python train.py --crop_scale_min=1 --encoder_norm="batchnorm" --fusion="prefix" --decoder_prefix_bidirectional=false --decoder_connector="mlp" --adamw_weight_decay_other_params=0.05
Rows from block 5 of the text decoder of a small encoder-decoder image transcriber, named by matrix and row number. Rows with one number belong to one neuron. Each number is 200 + 30 x the weight over its row's rms, rounded and kept within 0 to 999. All counts start at 0.
After each neuron's rows are labels from the 100 texts, of 14976, where the neuron reaches its largest size: "tokens" is the input token at the peak. Only what is clearly more common there than usual is listed. The data: short English words printed on busy colour backdrops. In brackets: how many of the 100, against the usual share in percent.
# gate: MLP gate (decoder.blocks.5.mlp.gate.weight, 384x192), inputs 0-191
# fc1: MLP up (decoder.blocks.5.mlp.fc1.weight, 384x192), inputs 0-191
# fc2: MLP down (decoder.blocks.5.mlp.fc2.weight, 192x384, transposed), outputs 0-191

gate.275,177,210,144,160,157,204,217,209,226,186,222,233,197,219,208,177,197,217,240,154,180,199,163,173,148,272,221,168,197,118,194,205,233,207,166,194,132,174,222,125,227,211,187,209,170,206,159,188,191,213,202,136,172,203,252,182,160,158,181,212,199,212,202,184,204,222,165,245,194,199,197,215,198,206,194,252,168,249,184,217,179,222,178,194,209,243,255,186,206,226,208,218,185,176,200,200,221,250,190,209,212,195,205,152,191,196,241,194,204,218,157,199,184,163,262,173,172,144,151,224,187,199,136,186,220,184,203,123,195,221,216,173,178,140,234,153,211,139,195,199,212,213,143,206,199,143,194,197,244,168,201,210,211,201,211,238,227,219,193,219,170,198,185,173,149,239,197,194,181,143,215,165,208,227,134,200,194,139,210,232,166,235,184,203,208,238,155,228,213,203,244,196
fc1.275,250,180,252,236,219,207,160,172,176,221,169,158,186,203,201,220,204,181,153,234,209,218,226,249,239,137,178,229,212,274,195,198,186,200,204,207,233,210,179,279,177,199,206,188,235,209,220,250,170,200,194,262,205,205,151,215,251,243,203,195,202,199,173,212,179,191,248,152,204,214,218,172,203,194,224,137,252,144,238,183,199,190,206,200,175,159,149,193,208,178,201,187,204,214,181,185,181,147,211,176,206,202,201,217,218,217,155,191,175,183,200,202,219,247,152,241,240,248,234,204,201,185,260,217,170,233,217,280,210,186,197,228,207,231,160,232,182,264,187,214,179,190,242,181,193,269,185,170,167,245,191,195,206,194,184,162,175,183,226,161,214,191,222,206,252,147,200,195,204,260,170,251,166,176,255,187,200,257,205,185,231,184,221,204,185,165,235,191,180,184,161,233
fc2.275,236,158,220,184,213,248,168,224,190,201,226,183,195,226,183,188,230,200,207,210,181,187,169,124,186,257,139,261,209,197,202,226,210,239,234,220,190,189,174,166,215,146,160,211,189,181,164,210,248,183,143,220,179,192,220,186,163,159,228,266,185,198,224,196,213,232,260,235,212,239,214,222,206,197,177,145,190,226,230,128,174,167,149,195,209,203,243,212,201,229,231,162,201,183,256,219,216,200,164,249,266,178,162,190,180,215,231,186,166,254,161,172,200,187,196,197,192,235,187,193,263,231,183,265,217,169,208,158,181,168,209,234,208,211,223,180,201,194,181,212,238,251,182,167,121,227,152,195,175,193,219,244,200,211,186,219,187,217,238,197,178,190,239,199,190,214,236,210,222,241,231,193,165,196,176,160,191,147,207,259,189,224,201,176,214,232,200,172,267,196,194,199
tokens: "r" (100 vs 4)

gate.272,193,227,198,178,175,182,155,168,173,250,154,220,196,219,231,157,195,224,227,178,183,195,149,208,196,159,214,192,233,242,219,221,229,115,244,234,168,204,226,206,190,179,169,190,185,217,203,225,179,213,189,200,265,202,185,141,264,203,212,142,247,183,238,157,194,199,208,197,233,195,204,185,256,140,214,267,178,234,191,195,171,194,233,202,180,205,228,222,212,138,210,202,204,158,235,177,200,186,228,210,203,187,262,212,209,227,176,192,217,171,150,154,190,204,188,167,246,215,163,145,207,246,196,193,177,179,194,179,194,225,231,215,179,268,190,213,212,201,230,201,243,178,186,186,196,174,222,165,157,202,182,196,211,220,225,200,211,134,207,193,231,199,184,133,131,252,139,198,196,247,129,172,216,208,237,240,210,190,184,176,164,210,148,146,189,227,192,222,216,189,208,168
fc1.272,223,188,202,212,231,253,208,188,196,170,206,209,278,216,146,216,236,235,172,215,152,238,244,190,219,227,163,241,274,197,168,165,192,200,184,221,192,219,179,243,252,179,242,254,220,195,203,229,203,180,207,225,225,200,196,226,169,134,166,276,213,165,213,188,201,154,196,142,179,222,233,205,192,228,231,219,222,204,242,178,199,193,169,186,181,177,183,203,198,212,232,197,246,248,249,198,164,168,129,200,222,169,218,247,219,219,226,201,193,181,238,241,243,195,185,175,167,167,184,226,202,193,188,182,211,234,215,208,265,206,181,169,181,172,246,168,218,192,203,230,164,244,196,244,194,153,200,216,227,208,182,193,172,185,160,163,217,238,232,247,176,239,172,254,200,256,224,176,224,217,225,193,178,195,222,181,215,214,207,191,230,184,222,227,169,218,169,237,185,118,266,172
fc2.272,179,144,213,203,239,154,232,156,191,188,235,188,195,217,177,274,215,194,216,173,252,164,216,268,179,182,241,180,242,173,169,161,246,209,188,188,228,220,175,223,183,233,223,182,230,245,183,196,194,183,222,172,165,258,171,156,207,174,226,170,269,199,212,184,208,208,201,181,170,196,231,272,233,219,235,180,212,229,179,144,182,242,205,191,189,218,232,152,174,247,241,195,215,233,211,201,201,188,253,173,186,219,201,200,228,175,184,257,196,214,220,133,219,210,172,175,239,200,173,196,207,225,138,228,198,162,181,211,177,180,193,224,224,153,192,157,186,240,222,207,209,202,255,145,231,191,252,192,185,224,172,220,245,151,246,171,189,223,164,172,151,185,216,210,223,181,217,181,128,160,208,230,169,171,237,201,179,215,154,195,184,166,221,187,181,151,170,203,169,200,227,177
tokens: "r" (47 vs 4)

gate.158,189,208,190,167,205,196,202,169,216,200,196,226,184,196,185,170,212,232,214,138,162,229,166,243,135,200,214,159,182,173,193,180,147,155,175,173,209,243,221,161,258,228,173,193,202,212,201,152,154,202,216,118,227,201,239,208,197,178,175,179,198,177,212,194,167,203,176,195,202,208,190,167,206,187,166,253,206,210,176,213,157,240,231,133,221,221,193,148,228,219,217,139,120,186,149,166,223,246,204,175,200,227,179,206,146,184,212,159,213,186,183,143,217,209,215,162,225,193,242,211,152,160,185,145,194,174,188,228,167,217,217,138,150,213,205,237,212,191,245,197,190,212,147,206,218,142,170,240,183,157,230,213,261,199,204,232,205,205,179,212,187,168,211,100,186,255,187,230,203,170,174,196,222,205,197,197,196,190,239,161,200,216,220,192,188,195,199,205,172,241,208,245
fc1.158,190,186,220,266,237,195,224,194,215,249,179,182,214,218,194,197,196,179,224,239,189,248,172,135,187,228,204,221,205,231,218,212,173,181,178,215,167,206,170,240,213,177,182,245,201,195,174,207,233,153,135,198,182,217,143,221,222,208,181,172,190,217,208,206,237,205,200,181,199,273,216,147,230,189,173,124,185,186,205,166,189,139,188,211,158,212,197,163,196,250,227,209,231,117,182,197,198,176,183,210,201,164,217,207,200,230,240,221,197,216,238,200,240,194,184,240,204,188,273,184,174,194,200,194,172,211,249,221,243,166,233,172,232,132,202,216,202,242,205,154,182,288,196,179,220,209,167,211,172,215,165,207,221,218,195,164,172,247,209,198,253,156,213,153,217,184,215,165,191,177,216,260,242,182,197,173,236,210,180,207,208,184,231,244,235,279,213,197,236,195,193,138
fc2.158,222,177,247,251,174,235,137,139,177,238,216,231,220,213,176,166,259,276,209,176,175,158,170,235,192,227,188,215,228,221,200,241,175,157,213,234,225,185,173,192,170,192,232,186,246,177,204,194,201,142,190,169,205,211,246,162,209,200,235,252,194,201,211,202,173,207,230,215,173,185,208,165,254,143,158,201,202,184,208,206,230,220,203,140,210,219,266,193,192,196,174,243,195,183,231,236,225,178,212,202,227,156,187,200,145,193,199,182,212,269,230,148,246,219,243,216,227,188,197,167,267,265,178,249,232,224,197,213,162,182,225,191,223,207,212,204,198,253,194,232,222,177,171,194,192,163,170,182,167,196,180,193,264,196,201,203,219,213,209,219,185,227,213,172,260,224,193,183,191,229,231,208,198,198,215,145,221,187,208,265,198,214,251,179,167,199,205,193,176,148,206,267
tokens: "m" (56 vs 1.7); "s" (7 vs 2.9)

gate.46,233,189,203,156,233,225,196,212,181,242,216,144,185,188,198,244,211,194,143,190,187,205,194,186,177,163,225,136,160,189,180,223,270,164,183,207,166,247,230,184,152,217,162,176,218,174,185,228,211,241,219,265,193,195,186,202,209,214,173,174,216,186,178,236,220,221,174,154,197,208,193,160,198,208,214,167,169,186,220,196,198,149,223,258,165,184,244,205,188,241,175,213,208,206,162,182,239,190,208,168,184,193,210,164,211,211,228,168,214,222,248,149,201,158,179,172,228,218,187,222,174,273,201,158,295,258,187,214,206,169,207,221,198,192,123,219,202,215,247,208,259,196,194,226,224,202,177,201,210,241,152,214,197,242,173,144,247,165,243,201,142,243,165,165,192,227,204,238,247,188,167,206,222,164,192,188,197,228,227,244,157,165,185,210,195,170,176,205,262,192,208,203
fc1.46,165,201,199,231,174,170,162,196,196,186,178,256,198,239,228,198,169,185,245,184,193,162,222,177,197,205,227,267,223,213,209,150,132,186,239,186,251,142,187,204,273,223,244,217,228,259,241,163,183,186,170,129,201,215,200,200,191,210,249,241,174,228,220,178,178,207,211,276,201,209,209,226,195,191,158,195,203,179,226,182,216,234,140,161,223,207,164,213,226,185,249,180,184,196,235,198,164,197,194,255,193,229,187,216,185,198,172,216,172,198,124,265,205,239,215,222,204,186,211,198,204,185,190,244,124,163,230,202,194,225,203,180,194,204,256,181,244,215,174,213,167,182,210,170,158,181,222,218,214,188,246,207,191,160,169,264,154,210,199,170,259,176,235,196,208,198,192,179,166,244,227,202,204,221,198,198,236,169,178,172,215,233,244,171,209,234,206,192,133,208,169,172
fc2.46,212,176,193,216,163,202,174,188,257,233,214,166,169,160,195,221,250,161,172,218,133,189,150,274,190,180,148,244,178,181,162,199,173,214,194,235,170,261,135,172,174,114,184,227,215,156,185,212,178,246,207,257,170,228,189,224,217,165,177,176,234,211,207,191,202,200,163,149,167,176,234,188,229,196,166,236,158,219,144,188,190,189,242,236,218,193,227,229,183,177,190,180,182,173,197,202,198,236,224,177,240,220,239,164,198,254,191,229,193,151,180,158,209,148,191,207,191,240,203,185,221,214,214,206,190,227,237,267,217,211,175,224,195,228,151,220,192,220,201,202,196,202,173,152,205,196,176,238,225,234,200,213,149,223,225,207,204,193,165,191,185,179,208,233,164,206,210,208,249,182,209,162,184,221,196,254,207,176,229,223,237,148,241,248,146,194,177,163,227,212,257,218
tokens: "m" (100 vs 1.7)

gate.171,227,180,216,188,145,230,221,213,193,213,191,237,208,176,197,222,181,220,249,227,230,211,165,217,217,222,168,214,214,151,171,222,200,257,193,220,191,227,219,191,274,249,238,180,186,126,205,191,195,206,166,202,230,194,202,189,199,171,200,233,224,166,237,196,226,170,198,214,210,200,181,149,142,206,210,181,208,276,192,232,194,184,180,201,194,192,206,173,228,202,222,151,219,213,209,223,191,216,168,222,190,197,203,218,170,213,248,211,208,159,224,153,152,233,205,182,175,204,191,134,211,246,202,169,195,202,154,169,230,204,224,201,145,169,247,205,263,188,249,216,216,206,191,234,208,182,185,241,193,200,192,247,172,256,198,208,174,255,145,247,178,249,187,242,177,209,241,190,206,240,172,206,241,196,216,138,130,243,130,215,227,227,150,170,134,232,170,201,236,174,243,215
fc1.171,201,121,212,229,184,245,201,197,220,243,166,247,256,219,183,221,211,216,241,253,228,230,175,210,215,247,239,244,192,158,173,214,199,184,237,201,174,220,210,166,243,222,191,201,185,137,202,170,204,168,173,214,164,217,238,200,166,185,209,235,195,185,276,193,253,200,235,145,238,159,188,166,232,149,242,169,220,221,151,181,179,208,186,190,137,213,224,193,203,163,220,159,183,146,217,185,219,176,198,230,196,192,250,206,170,261,161,238,215,159,142,202,197,194,217,222,200,213,159,188,127,197,225,179,200,175,220,184,213,219,165,208,195,195,221,191,205,177,212,215,225,221,140,205,205,257,180,199,204,220,173,240,197,219,183,205,138,238,156,229,225,196,184,195,166,190,254,160,194,210,218,154,197,236,259,183,172,214,173,191,220,218,162,241,174,227,152,199,163,172,230,222
fc2.171,238,172,197,241,233,185,230,180,224,156,187,150,158,200,249,142,236,219,206,217,159,251,194,252,230,197,278,213,239,194,179,213,176,160,197,198,168,207,218,148,223,193,207,159,195,202,191,165,186,162,258,210,228,212,195,182,198,223,217,211,190,159,166,204,181,230,207,196,173,208,193,199,184,197,184,212,199,201,254,140,163,226,199,184,208,182,219,231,180,189,155,162,200,133,161,209,198,191,235,173,220,202,246,192,227,192,166,171,258,197,242,188,214,185,163,231,214,183,171,203,135,229,183,272,148,223,197,208,189,175,230,151,219,230,174,231,234,217,144,224,197,165,182,196,203,214,206,219,157,211,284,169,209,226,173,223,143,197,241,199,244,157,276,216,184,195,240,162,196,249,177,191,163,200,175,206,245,208,184,284,185,212,213,174,198,193,224,205,181,201,202,198
tokens: "v" (60 vs 0.5); "m" (40 vs 1.7)

gate.192,227,211,202,148,224,194,197,177,149,250,137,235,161,188,188,214,203,233,176,175,165,247,152,243,143,197,211,161,195,182,191,198,189,222,171,204,190,198,234,174,181,222,147,148,210,183,143,147,189,203,199,185,200,156,212,177,219,234,171,203,226,205,192,219,175,202,204,222,244,174,178,130,193,147,140,255,214,195,182,190,211,178,238,222,203,155,187,195,211,181,255,186,172,175,173,233,200,200,208,161,143,211,269,165,200,216,177,166,181,177,231,156,214,201,211,184,218,209,216,192,177,151,131,177,193,235,158,183,158,170,188,190,170,256,205,184,201,161,254,221,249,194,155,144,170,184,184,243,213,232,211,189,210,202,184,224,168,156,173,197,220,187,230,182,209,240,177,260,252,138,218,192,220,192,202,159,201,167,223,193,189,190,173,218,172,236,210,202,252,232,250,183
fc1.192,198,194,177,213,218,185,191,240,161,190,178,228,189,218,194,183,169,210,225,196,146,232,187,214,207,244,209,264,162,254,198,204,250,192,141,236,214,228,211,175,228,205,148,189,196,214,180,196,259,150,217,187,189,213,132,186,193,225,198,214,173,212,194,173,219,232,181,170,215,197,222,193,229,147,177,225,242,151,207,125,177,219,178,189,184,175,216,260,184,175,239,181,217,167,192,191,191,210,183,237,227,225,267,167,144,210,200,239,234,146,213,168,261,238,219,186,188,166,248,158,216,207,177,211,179,160,160,201,211,197,227,148,217,192,214,226,215,258,235,209,201,187,239,206,217,185,195,215,189,175,283,192,254,202,231,159,214,168,259,188,198,207,219,189,220,114,169,184,211,206,202,209,195,156,152,131,189,173,169,165,158,200,182,213,223,203,163,218,198,216,157,207
fc2.192,236,157,229,205,213,216,209,201,213,185,210,181,187,205,203,194,233,210,219,210,203,191,203,166,164,174,217,162,222,219,198,236,222,261,183,177,234,164,133,189,238,189,215,191,190,191,262,202,191,201,169,221,202,151,232,159,201,202,248,206,222,234,152,195,178,225,265,213,184,172,211,208,199,186,231,119,232,151,210,175,219,235,225,185,167,191,215,201,197,163,146,271,202,229,214,213,260,141,220,225,179,153,183,149,175,221,221,265,189,249,218,199,213,245,229,208,260,200,201,203,213,217,221,221,195,195,183,223,201,216,236,267,212,230,165,168,190,212,166,256,190,192,210,167,209,171,162,243,166,176,185,180,226,197,193,213,197,241,211,219,213,197,265,199,210,201,176,179,212,191,201,168,214,232,217,158,236,250,198,215,276,225,253,127,252,232,232,249,191,196,240,228
tokens: "m" (52 vs 1.7)

gate.368,254,233,224,167,182,135,242,214,187,225,224,212,220,188,216,214,203,197,148,139,155,190,177,246,196,200,186,233,179,189,180,253,159,150,218,234,198,177,250,161,202,203,225,186,171,229,212,214,199,207,174,156,192,204,227,208,178,169,167,174,219,200,173,192,207,196,253,178,212,174,240,171,152,189,213,220,184,156,168,211,168,161,186,184,233,152,229,214,292,229,177,254,264,245,196,178,209,189,193,263,232,195,232,191,181,160,234,185,199,202,245,197,114,169,229,201,191,256,205,226,181,233,229,240,190,187,201,189,231,227,157,151,166,188,197,205,225,247,198,197,182,222,192,158,226,195,185,186,229,160,208,209,178,150,212,134,214,225,205,198,183,219,190,184,180,233,219,257,204,247,206,213,179,247,155,197,177,151,235,221,130,171,207,180,232,211,193,194,206,220,204,160
fc1.368,175,182,221,214,206,229,144,193,246,154,241,162,153,225,166,194,182,230,129,186,212,115,221,188,267,199,214,171,211,186,223,222,288,226,231,219,184,212,170,232,184,157,177,166,206,176,216,196,175,193,160,217,165,227,244,164,177,242,195,226,189,155,216,191,187,252,240,205,226,203,179,205,215,216,219,177,205,250,209,190,222,237,212,232,178,182,199,177,183,192,210,211,144,208,190,198,212,179,213,201,203,169,161,177,208,237,184,211,223,177,115,190,195,243,214,190,232,182,166,220,176,232,195,246,213,247,169,236,151,209,193,231,264,172,151,195,193,171,150,190,230,163,216,272,172,218,181,195,173,223,196,173,229,239,197,210,219,146,226,160,233,220,196,248,159,139,233,197,204,184,157,180,192,143,195,176,199,173,171,184,223,200,188,178,208,182,202,164,158,216,147,206
fc2.368,203,158,210,232,277,186,229,205,186,232,218,188,201,184,209,196,199,145,236,184,244,195,207,194,172,251,195,207,183,195,161,192,253,195,248,226,156,206,259,232,247,234,183,188,162,172,135,181,178,221,229,166,189,194,208,170,200,159,178,127,189,175,171,201,219,152,259,233,140,187,199,179,139,179,251,229,205,226,173,240,165,173,231,194,215,199,232,224,243,206,192,183,140,215,138,161,161,234,177,194,163,219,181,219,213,207,194,200,160,205,171,199,205,192,172,237,179,156,199,227,160,189,205,194,159,171,150,153,179,204,253,160,173,167,162,139,214,199,204,237,224,211,198,213,209,182,245,233,183,209,161,204,201,227,165,215,197,130,183,162,267,190,206,213,179,188,207,193,187,204,205,173,143,230,209,176,164,252,195,201,152,257,210,232,186,199,194,199,215,199,215,225
tokens: "a" (70 vs 6)

gate.78,154,173,217,223,196,178,213,194,165,164,156,195,216,198,183,223,246,149,172,188,187,166,188,206,252,152,248,183,217,168,256,243,242,184,189,147,115,171,174,171,188,253,201,181,207,202,210,173,233,172,231,235,191,152,226,187,198,208,188,255,229,198,237,228,273,193,167,189,240,186,167,198,201,132,200,236,155,208,220,197,232,223,193,165,153,162,237,206,201,208,170,214,276,165,206,196,224,197,195,204,154,265,211,212,238,186,192,200,209,193,209,184,177,195,171,228,172,220,171,166,197,207,212,185,216,148,233,165,149,205,198,171,189,242,212,199,149,239,225,199,228,236,213,113,222,233,218,173,205,157,200,179,187,170,197,206,179,201,247,168,241,181,190,198,198,260,170,241,179,242,211,198,194,205,205,161,236,246,196,207,182,227,159,180,208,205,170,200,159,253,189,173
fc1.78,235,202,180,205,271,174,203,239,159,138,201,220,177,234,194,149,246,174,234,200,231,187,201,181,214,134,222,156,225,194,192,208,154,155,200,157,196,206,228,207,216,211,211,181,229,276,209,178,218,160,232,232,205,161,232,205,186,193,198,158,238,267,182,183,187,214,177,241,179,216,255,145,199,133,203,188,148,184,204,192,218,201,263,186,200,206,232,188,199,240,212,250,219,176,210,170,218,190,171,129,168,243,196,190,238,204,236,189,216,230,204,201,167,204,239,206,204,164,199,181,203,228,177,205,202,225,203,227,189,219,161,206,192,191,198,177,166,222,206,230,198,228,235,194,237,190,192,153,275,177,203,185,167,127,174,211,214,208,182,202,196,209,209,165,279,225,256,196,217,234,229,160,212,277,195,184,253,227,226,224,211,233,139,145,195,225,195,191,218,178,196,194
fc2.78,195,209,230,166,164,215,203,219,176,165,216,139,169,154,193,141,228,155,202,208,216,174,205,164,176,183,202,168,213,181,198,204,130,196,141,205,199,213,143,213,228,203,187,230,223,182,231,219,197,167,128,184,183,173,213,206,205,182,211,200,180,206,212,231,122,206,160,228,208,159,214,159,237,237,183,252,203,158,182,160,203,184,232,187,166,259,145,155,187,175,174,167,216,186,229,182,214,168,215,164,163,203,196,235,202,182,234,201,222,243,198,162,206,219,218,164,234,158,182,262,188,212,235,177,264,221,156,223,204,195,190,201,220,170,222,283,213,205,168,183,124,215,220,228,177,203,210,181,205,235,206,244,198,218,194,166,244,192,164,179,163,223,216,204,174,219,191,154,159,192,155,233,221,154,231,201,181,189,239,193,254,237,270,183,191,205,183,182,175,186,165,246
tokens: "a" (71 vs 6); "o" (21 vs 6.8)

gate.142,221,250,217,161,194,233,210,222,130,234,211,212,231,140,171,223,215,230,181,154,210,178,181,173,198,228,180,183,201,198,200,182,212,167,196,224,163,218,160,186,190,173,256,181,242,164,192,166,235,210,215,131,209,177,195,210,223,161,228,213,225,173,207,214,172,158,173,189,161,199,215,232,148,191,183,207,236,241,193,213,190,230,178,197,171,235,235,208,186,193,218,195,197,217,174,227,225,199,217,218,244,200,211,249,171,173,233,218,222,171,214,212,256,257,208,208,211,197,183,210,260,234,165,217,231,208,178,142,228,188,181,189,203,271,228,181,159,205,271,213,156,139,190,198,256,232,170,275,165,175,246,189,238,191,199,216,183,264,121,170,202,212,180,218,209,220,151,207,219,181,223,227,257,174,178,262,182,254,184,190,197,178,218,185,191,228,193,216,241,145,207,205
fc1.142,219,233,207,148,202,244,184,176,154,207,236,195,215,186,194,242,213,202,176,155,169,194,241,217,181,228,170,193,206,210,206,169,213,173,187,218,199,215,181,205,185,182,261,200,208,194,184,180,218,206,229,170,251,157,163,188,171,169,176,183,219,144,185,189,189,146,152,234,153,156,259,248,149,162,184,234,217,163,238,220,200,206,200,222,249,212,193,203,227,161,149,222,220,229,189,239,206,200,218,184,257,210,252,202,208,149,254,238,202,206,231,249,235,227,189,176,224,211,199,186,267,254,194,195,239,182,205,181,204,205,170,160,210,258,235,236,172,192,200,201,203,149,191,248,206,162,193,243,165,157,265,153,209,198,202,195,231,242,176,201,185,251,220,250,161,261,162,185,203,207,155,229,249,149,202,217,177,174,217,193,166,184,186,170,181,191,187,255,230,180,166,166
fc2.142,184,166,198,199,133,192,210,196,145,209,249,215,211,218,241,183,181,224,233,194,204,238,212,198,153,187,178,116,207,207,205,131,210,156,224,241,258,223,209,224,190,161,245,156,206,209,169,229,214,187,172,187,176,192,167,185,234,215,243,202,187,218,198,157,233,215,203,169,242,201,200,220,228,228,222,159,182,196,218,222,226,188,210,189,200,254,157,193,204,168,207,235,219,180,198,249,209,203,210,170,180,170,243,231,193,232,225,160,214,190,254,123,146,242,226,207,177,152,200,226,211,172,232,184,165,199,196,232,190,164,221,218,181,214,207,175,203,179,214,195,207,185,148,285,222,181,195,219,194,203,152,168,285,226,169,154,181,151,211,253,145,220,198,142,212,212,205,235,202,183,208,262,235,205,206,178,211,194,213,218,150,215,219,173,193,175,238,224,254,190,252,210
tokens: "m" (23 vs 1.7)

gate.51,153,160,217,269,181,194,147,199,205,228,213,174,190,195,219,245,263,234,259,230,194,274,184,204,205,197,163,194,218,159,146,192,221,186,205,190,176,179,216,190,194,183,243,199,168,152,235,168,225,165,220,257,200,168,186,197,163,264,234,154,241,185,212,232,206,188,214,158,178,195,174,184,185,163,180,184,198,239,217,163,165,148,203,187,213,250,159,232,159,155,183,166,151,184,219,205,141,189,206,218,208,187,208,170,178,207,180,225,191,217,195,253,209,176,166,212,158,190,145,199,175,236,213,207,203,166,234,140,153,232,220,156,229,256,237,176,169,180,202,202,241,197,154,220,206,221,207,210,197,215,135,190,210,235,235,217,152,244,167,178,204,180,173,203,132,208,200,201,208,180,191,248,186,220,198,174,185,172,199,170,227,173,221,204,168,243,244,187,224,227,254,171
fc1.51,155,170,194,273,181,180,154,192,190,202,195,151,182,218,209,267,225,222,272,230,203,276,175,186,219,212,158,188,196,151,129,217,229,192,211,172,190,175,202,221,148,192,229,179,183,168,226,183,221,189,221,273,205,186,173,182,186,229,214,150,210,204,208,224,253,167,227,173,139,191,188,190,177,152,188,170,186,240,236,176,161,171,199,200,237,234,163,231,162,179,179,157,155,161,218,208,119,206,223,247,186,179,211,185,157,197,186,214,176,214,185,254,201,180,196,184,123,216,159,199,193,228,185,185,202,177,232,168,139,191,227,193,216,253,193,179,174,211,206,212,245,195,171,220,188,198,225,224,201,189,163,186,228,232,202,234,169,242,181,181,190,178,179,222,151,241,221,220,194,206,194,218,167,225,212,135,180,198,222,166,219,148,219,210,177,227,240,198,213,221,241,155
fc2.51,190,216,196,225,224,251,185,227,173,138,191,198,177,145,192,140,176,206,238,201,180,187,218,178,237,195,214,143,206,204,215,213,174,122,195,197,162,204,199,145,231,225,216,172,207,187,189,168,183,171,167,183,179,198,215,177,240,239,185,240,234,140,144,200,152,211,241,189,195,158,228,214,245,206,186,216,193,220,181,145,155,200,209,190,214,182,206,238,235,183,163,212,223,154,215,233,222,187,223,205,228,228,222,179,184,199,235,191,279,170,180,216,184,197,150,152,243,176,176,182,178,207,193,178,203,233,198,233,231,209,192,154,202,243,184,192,152,155,210,233,225,185,191,187,185,212,248,222,195,199,195,126,187,226,176,181,202,139,255,232,239,176,163,187,213,243,194,162,234,218,157,171,224,251,193,128,263,219,142,224,191,215,208,194,189,184,194,238,187,181,191,272
tokens: "a" (90 vs 6)

gate.24,201,225,179,202,214,222,163,164,236,180,136,232,236,229,206,212,137,178,222,239,196,202,170,238,257,182,244,172,190,200,191,173,265,216,231,243,189,274,283,143,189,165,151,241,175,173,217,213,237,139,170,199,192,150,192,202,174,222,160,244,151,158,175,219,204,200,237,181,247,272,184,207,173,250,153,193,207,172,188,204,226,189,186,173,168,177,195,203,195,229,214,225,201,208,239,235,185,164,247,154,210,191,203,231,213,234,186,218,204,191,166,226,179,184,155,247,179,240,189,256,187,169,215,198,173,196,271,208,194,209,206,186,218,186,221,167,203,158,232,189,186,219,191,182,245,230,201,171,195,180,175,220,180,161,156,190,174,197,195,169,261,143,229,241,238,201,189,208,198,203,227,208,182,226,226,238,180,200,175,190,215,176,160,219,198,211,199,197,163,215,256,160
fc1.24,182,226,223,224,219,176,236,237,202,183,248,170,204,170,206,176,233,213,159,177,224,136,202,222,228,234,147,233,213,234,217,206,154,190,218,179,218,159,131,173,216,212,266,194,211,223,196,195,200,197,215,150,173,246,219,250,177,218,221,160,226,214,239,204,146,214,195,223,181,182,155,234,249,170,207,209,197,218,158,167,216,165,179,165,241,193,272,217,187,135,178,185,171,218,214,161,224,222,162,228,208,190,168,204,180,147,209,223,197,199,203,157,240,259,190,152,228,154,166,161,206,176,205,224,213,210,157,158,203,249,179,197,246,215,249,203,144,176,191,190,182,146,204,202,199,191,205,193,153,197,217,182,206,234,258,198,178,218,178,165,163,249,214,159,199,230,176,188,169,199,192,217,202,186,168,228,235,203,227,215,174,218,229,190,216,171,240,179,215,182,117,270
fc2.24,181,216,223,243,201,221,218,218,142,205,245,135,219,182,167,145,185,181,208,157,206,191,251,243,240,218,194,205,171,197,240,230,211,214,211,152,197,276,246,246,212,179,206,202,197,230,183,180,226,225,172,180,230,189,162,206,218,181,192,168,180,230,188,207,272,238,259,234,139,187,199,190,219,239,214,205,214,240,172,185,236,213,231,214,202,254,224,175,186,252,203,190,228,251,211,135,217,225,191,182,239,211,194,189,175,206,249,196,191,262,226,175,240,160,240,175,152,229,225,221,199,220,260,207,214,188,157,153,208,159,115,202,222,159,177,228,247,162,194,188,217,172,220,256,233,218,170,224,185,204,191,210,210,185,193,234,197,214,167,177,177,230,158,261,187,227,238,218,192,180,200,185,202,172,186,198,177,178,222,228,175,215,255,203,227,201,209,180,230,150,160,192
tokens: "a" (27 vs 6)